config = dict(
    model='self-supervised image encoder',
    train_examples=97500,
    activation='mish',
    depths=[5, 5, 5],
    avg_pool_shortcut=True,
    widths=[80, 112, 176],
    projector_out=256,
    projector_hidden_layers=2,
    beta2=0.99,
    precondition_frequency=20,
    adamw_lr_other_params=0.0016,
    grad_clip=1.0,
    adaptive_grad_clip=0.1,
    decay_fraction=0.3,
    final_lr_fraction=0.01,
)
Rows from block 11 of a small self-supervised image encoder, named by matrix and row number. Rows with one number belong to one channel. Each number is 50 + 10 x the weight over its row's rms, rounded and kept within 0 to 99. All counts start at 0. After the name is the row's rms in percent of the matrix's.
After each channel's rows are labels from the 100 images, of 14976, where the channel reaches its highest value: "top examples" is what is common among them; "colour at peak" is the nearest of a few named colours to the mean colour under the peak. Only what is clearly more common there than usual is listed. The data: rendered solids tumbling over patterned floors. In brackets: how many of the 100.
# convs0: first 3x3 conv (model.blocks.11.convs.0.weight, 176x176x3x3, each kernel summed), inputs 88-175
# convs1: second 3x3 conv (model.blocks.11.convs.1.weight, 176x176x3x3, transposed, each kernel summed), outputs 88-175

convs0.30 091:61 40 46 48 42 31 35 53 55 45 42 54 46 43 49 54 53 60 48 54 52 54 53 41 47 55 43 56 50 45 59 42 44 61 38 41 53 57 45 41 38 46 52 49 63 32 54 53 53 18 38 36 51 48 42 55 37 37 41 65 46 67 42 62 57 43 34 59 60 39 67 54 70 54 38 70 53 54 34 53 43 63 44 36 56 46 43 46
convs1.30 102:70 44 49 53 47 55 56 39 55 55 53 36 45 53 75 41 64 62 71 52 55 67 48 56 43 59 62 47 48 61 56 47 67 48 58 51 65 47 39 41 50 67 54 38 61 47 53 35 50 62 48 69 15 77 51 48 35 65 45 45 51 59 59 37 40 35 61 48 47 35 55 42 53 58 67 50 45 47 50 54 63 55 42 47 50 62 47 39
top examples: count: four (54); white object (43)
colour at peak: brown (51)

convs0.144 083:39 56 52 48 50 48 38 48 63 59 41 63 47 53 74 46 33 48 50 41 51 62 59 38 40 60 61 52 52 63 60 49 52 30 58 55 59 48 52 47 53 61 55 59 63 47 37 60 44 49 42 54 49 59 65 46 50 51 43 53 40 62 54 44 58 55 31 34 55 54 35 18 52 52 51 35 55 34 55 44 67 37 60 32 61 55 41 57
convs1.144 088:47 54 54 58 71 56 52 47 45 54 62 59 69 53 63 52 51 64 54 48 61 49 60 69 57 49 67 60 44 51 41 53 59 71 39 50 43 59 53 35 40 52 53 41 53 63 54 49 48 45 54 61 54 39 51 59 42 49 45 51 44 55 48 54 55 49 54 52 34 50 54 56 58 45 66 45 40 41 48 46 64 44 55 61 48 37 57 49
top examples: white object (45)
colour at peak: brown (64)

convs0.155 104:38 47 44 44 35 51 49 34 58 50 32 50 68 62 36 56 60 51 54 45 60 64 55 40 51 56 48 57 49 36 43 33 40 42 66 48 52 47 48 34 48 73 49 44 65 47 57 46 63 43 60 50 48 70 63 43 42 45 46 49 39 38 54 54 57 60 43 71 75 16 45 55 53 31 41 24 54 51 53 42 55 53 72 37 46 56 46 50
convs1.155 092:44 42 46 32 48 44 47 56 47 52 44 35 54 49 53 55 43 39 71 45 50 40 44 55 37 66 62 51 56 62 53 41 37 52 53 62 37 51 58 38 44 46 48 44 51 61 64 61 49 49 42 43 45 58 56 54 46 45 35 53 53 36 56 53 54 42 53 54 48 74 47 32 36 58 45 46 40 34 62 53 62 41 38 35 47 30 39 44
top examples: white object (50); count: four (48); its colour: white (26)
colour at peak: brown (48)

convs0.157 096:52 48 39 48 52 33 47 53 52 52 59 56 66 36 50 58 57 46 50 36 36 63 47 45 43 38 44 38 36 23 41 43 45 49 35 65 49 43 39 25 57 40 69 41 46 32 38 48 52 53 51 49 52 46 61 28 51 36 54 57 40 64 60 54 58 29 68 36 48 46 46 50 47 48 29 42 70 55 50 47 57 55 43 52 48 61 56 51
convs1.157 092:31 53 44 64 48 53 40 62 56 43 59 39 55 55 42 45 49 55 40 71 36 42 53 57 54 54 53 50 58 40 50 43 62 54 81 47 49 60 66 39 36 40 34 66 42 36 60 54 49 63 57 57 57 49 66 51 47 37 50 70 54 55 23 34 44 67 40 53 68 61 43 50 43 48 57 37 75 52 54 46 61 47 54 46 51 26 58 34
top examples: white object (61); its colour: white (44)
colour at peak: brown (61)

convs0.82 106:40 31 55 48 58 63 59 67 48 58 56 57 51 59 63 60 47 41 48 61 67 58 37 65 56 57 44 62 49 60 61 54 66 48 67 47 46 62 49 46 49 46 53 39 42 56 73 53 31 54 59 40 64 81 35 52 47 45 58 42 54 52 43 49 57 49 42 52 50 35 33 51 44 44 61 54 28 48 47 33 31 56 41 67 50 44 70 47
convs1.82 097:53 53 50 27 33 43 49 45 53 55 49 47 47 56 44 44 44 37 47 29 51 43 41 57 50 54 66 59 50 64 56 38 50 29 41 37 55 54 56 43 78 61 58 46 60 48 63 58 59 40 51 55 45 54 30 49 53 65 70 41 47 51 54 35 54 54 50 46 41 62 54 42 52 57 50 47 42 38 63 68 51 42 52 35 49 79 42 59
top examples: white object (47); count: four (47); pink object (42); its colour: white (26)
colour at peak: brown (61)

convs0.105 107:69 43 56 45 71 58 69 47 55 60 62 65 32 52 47 39 47 73 44 69 40 62 68 63 41 49 49 55 65 49 52 43 44 31 44 51 44 56 35 54 44 54 47 66 41 45 58 47 32 43 54 48 33 49 55 62 48 44 48 60 45 47 54 53 73 49 43 36 47 45 52 70 51 35 49 45 60 61 22 48 51 39 65 54 54 50 68 57
convs1.105 099:53 54 29 40 35 53 60 46 53 43 41 39 69 68 44 54 59 51 41 52 55 46 39 67 44 46 61 39 69 43 57 71 52 40 56 51 43 53 48 48 41 59 48 58 57 44 48 59 51 41 47 24 47 49 34 45 56 64 61 53 55 61 31 58 57 51 46 52 46 50 14 56 60 80 59 55 44 39 56 51 49 58 44 52 36 50 63 44
top examples: count: four (52); white object (50); its colour: white (27)
colour at peak: brown (73)

convs0.27 083:44 39 31 62 56 53 41 61 50 56 41 66 65 64 55 36 56 68 52 43 42 63 53 42 46 50 46 54 59 49 47 56 54 42 40 43 50 34 54 48 53 55 55 41 42 26 68 48 48 52 55 46 32 74 47 49 62 47 49 51 42 52 59 58 50 44 56 38 41 58 50 48 49 65 60 58 46 14 45 63 51 47 63 60 52 39 42 64
convs1.27 087:54 50 60 33 62 51 41 52 52 51 51 48 57 55 48 39 58 40 46 59 49 49 62 37 38 44 45 57 57 54 45 48 58 64 65 42 60 74 48 42 43 33 45 56 53 73 71 53 50 54 44 49 42 45 45 69 39 59 55 36 43 52 66 49 42 58 52 54 61 55 52 54 46 34 52 59 65 67 57 48 51 53 49 39 56 61 51 30
top examples: white object (60); its colour: white (41)
colour at peak: brown (63)

convs0.123 095:42 42 36 50 60 35 45 38 38 49 47 36 47 49 57 32 72 53 76 61 56 45 51 51 58 56 50 44 52 54 62 62 45 56 77 58 48 58 39 45 67 51 57 48 51 58 44 56 38 58 51 57 56 63 47 49 27 43 44 58 73 52 65 36 61 56 68 51 61 58 47 49 56 32 47 74 55 42 42 59 39 57 46 58 49 64 35 50
convs1.123 106:60 59 48 43 41 46 52 49 49 53 58 57 47 74 53 40 41 43 46 41 64 55 56 46 39 62 48 64 47 54 43 46 39 49 39 51 55 64 70 44 66 36 40 46 51 51 65 57 50 63 51 62 45 68 47 55 59 76 45 55 23 49 58 55 57 58 56 54 35 51 40 38 42 44 46 64 56 57 75 50 59 46 51 38 58 34 51 51
top examples: count: four (47); white object (46); its colour: white (29)
colour at peak: brown (47)

convs0.45 096:58 60 66 63 62 37 39 52 46 46 43 55 56 62 40 40 57 39 74 41 55 63 49 54 44 47 47 33 40 54 55 23 53 71 25 54 60 38 64 51 58 47 39 46 69 45 54 57 55 62 52 37 63 49 46 48 33 35 39 43 63 66 59 42 40 42 52 63 51 58 55 54 55 58 54 46 60 64 61 58 63 53 56 63 56 55 49 59
convs1.45 099:22 54 55 54 51 48 43 37 51 68 59 49 50 23 31 44 46 54 44 34 43 39 46 41 55 44 49 42 40 39 48 34 56 22 51 60 45 75 47 41 44 66 38 45 48 47 57 40 41 25 43 64 56 55 37 54 41 56 41 56 59 31 57 50 49 58 52 47 76 46 64 46 52 50 48 45 33 54 46 41 57 55 48 37 48 53 56 50
top examples: white object (62); light from behind the camera (51); count: four (47); its colour: white (43)
colour at peak: white (27)

convs0.118 088:41 51 53 53 67 67 61 32 59 50 70 59 55 57 21 48 54 54 60 48 55 37 36 46 54 45 41 35 63 52 51 50 56 51 59 56 60 46 64 57 38 59 58 47 67 58 57 47 56 54 38 54 34 57 42 34 40 64 53 60 63 51 39 51 56 52 47 53 46 42 37 47 35 48 28 66 51 36 65 64 58 58 47 47 61 57 53 56
convs1.118 106:62 49 62 45 38 58 50 65 53 53 49 58 58 63 57 42 61 58 49 44 45 68 56 36 41 68 49 66 56 54 37 58 48 45 61 54 55 65 64 44 57 46 47 51 55 55 52 62 52 53 39 33 56 56 63 55 23 32 36 50 45 59 43 39 74 37 53 46 61 63 52 32 69 39 51 43 49 66 37 41 47 48 49 41 36 61 39 50
top examples: count: four (62); white object (60); its colour: white (38)
colour at peak: brown (65)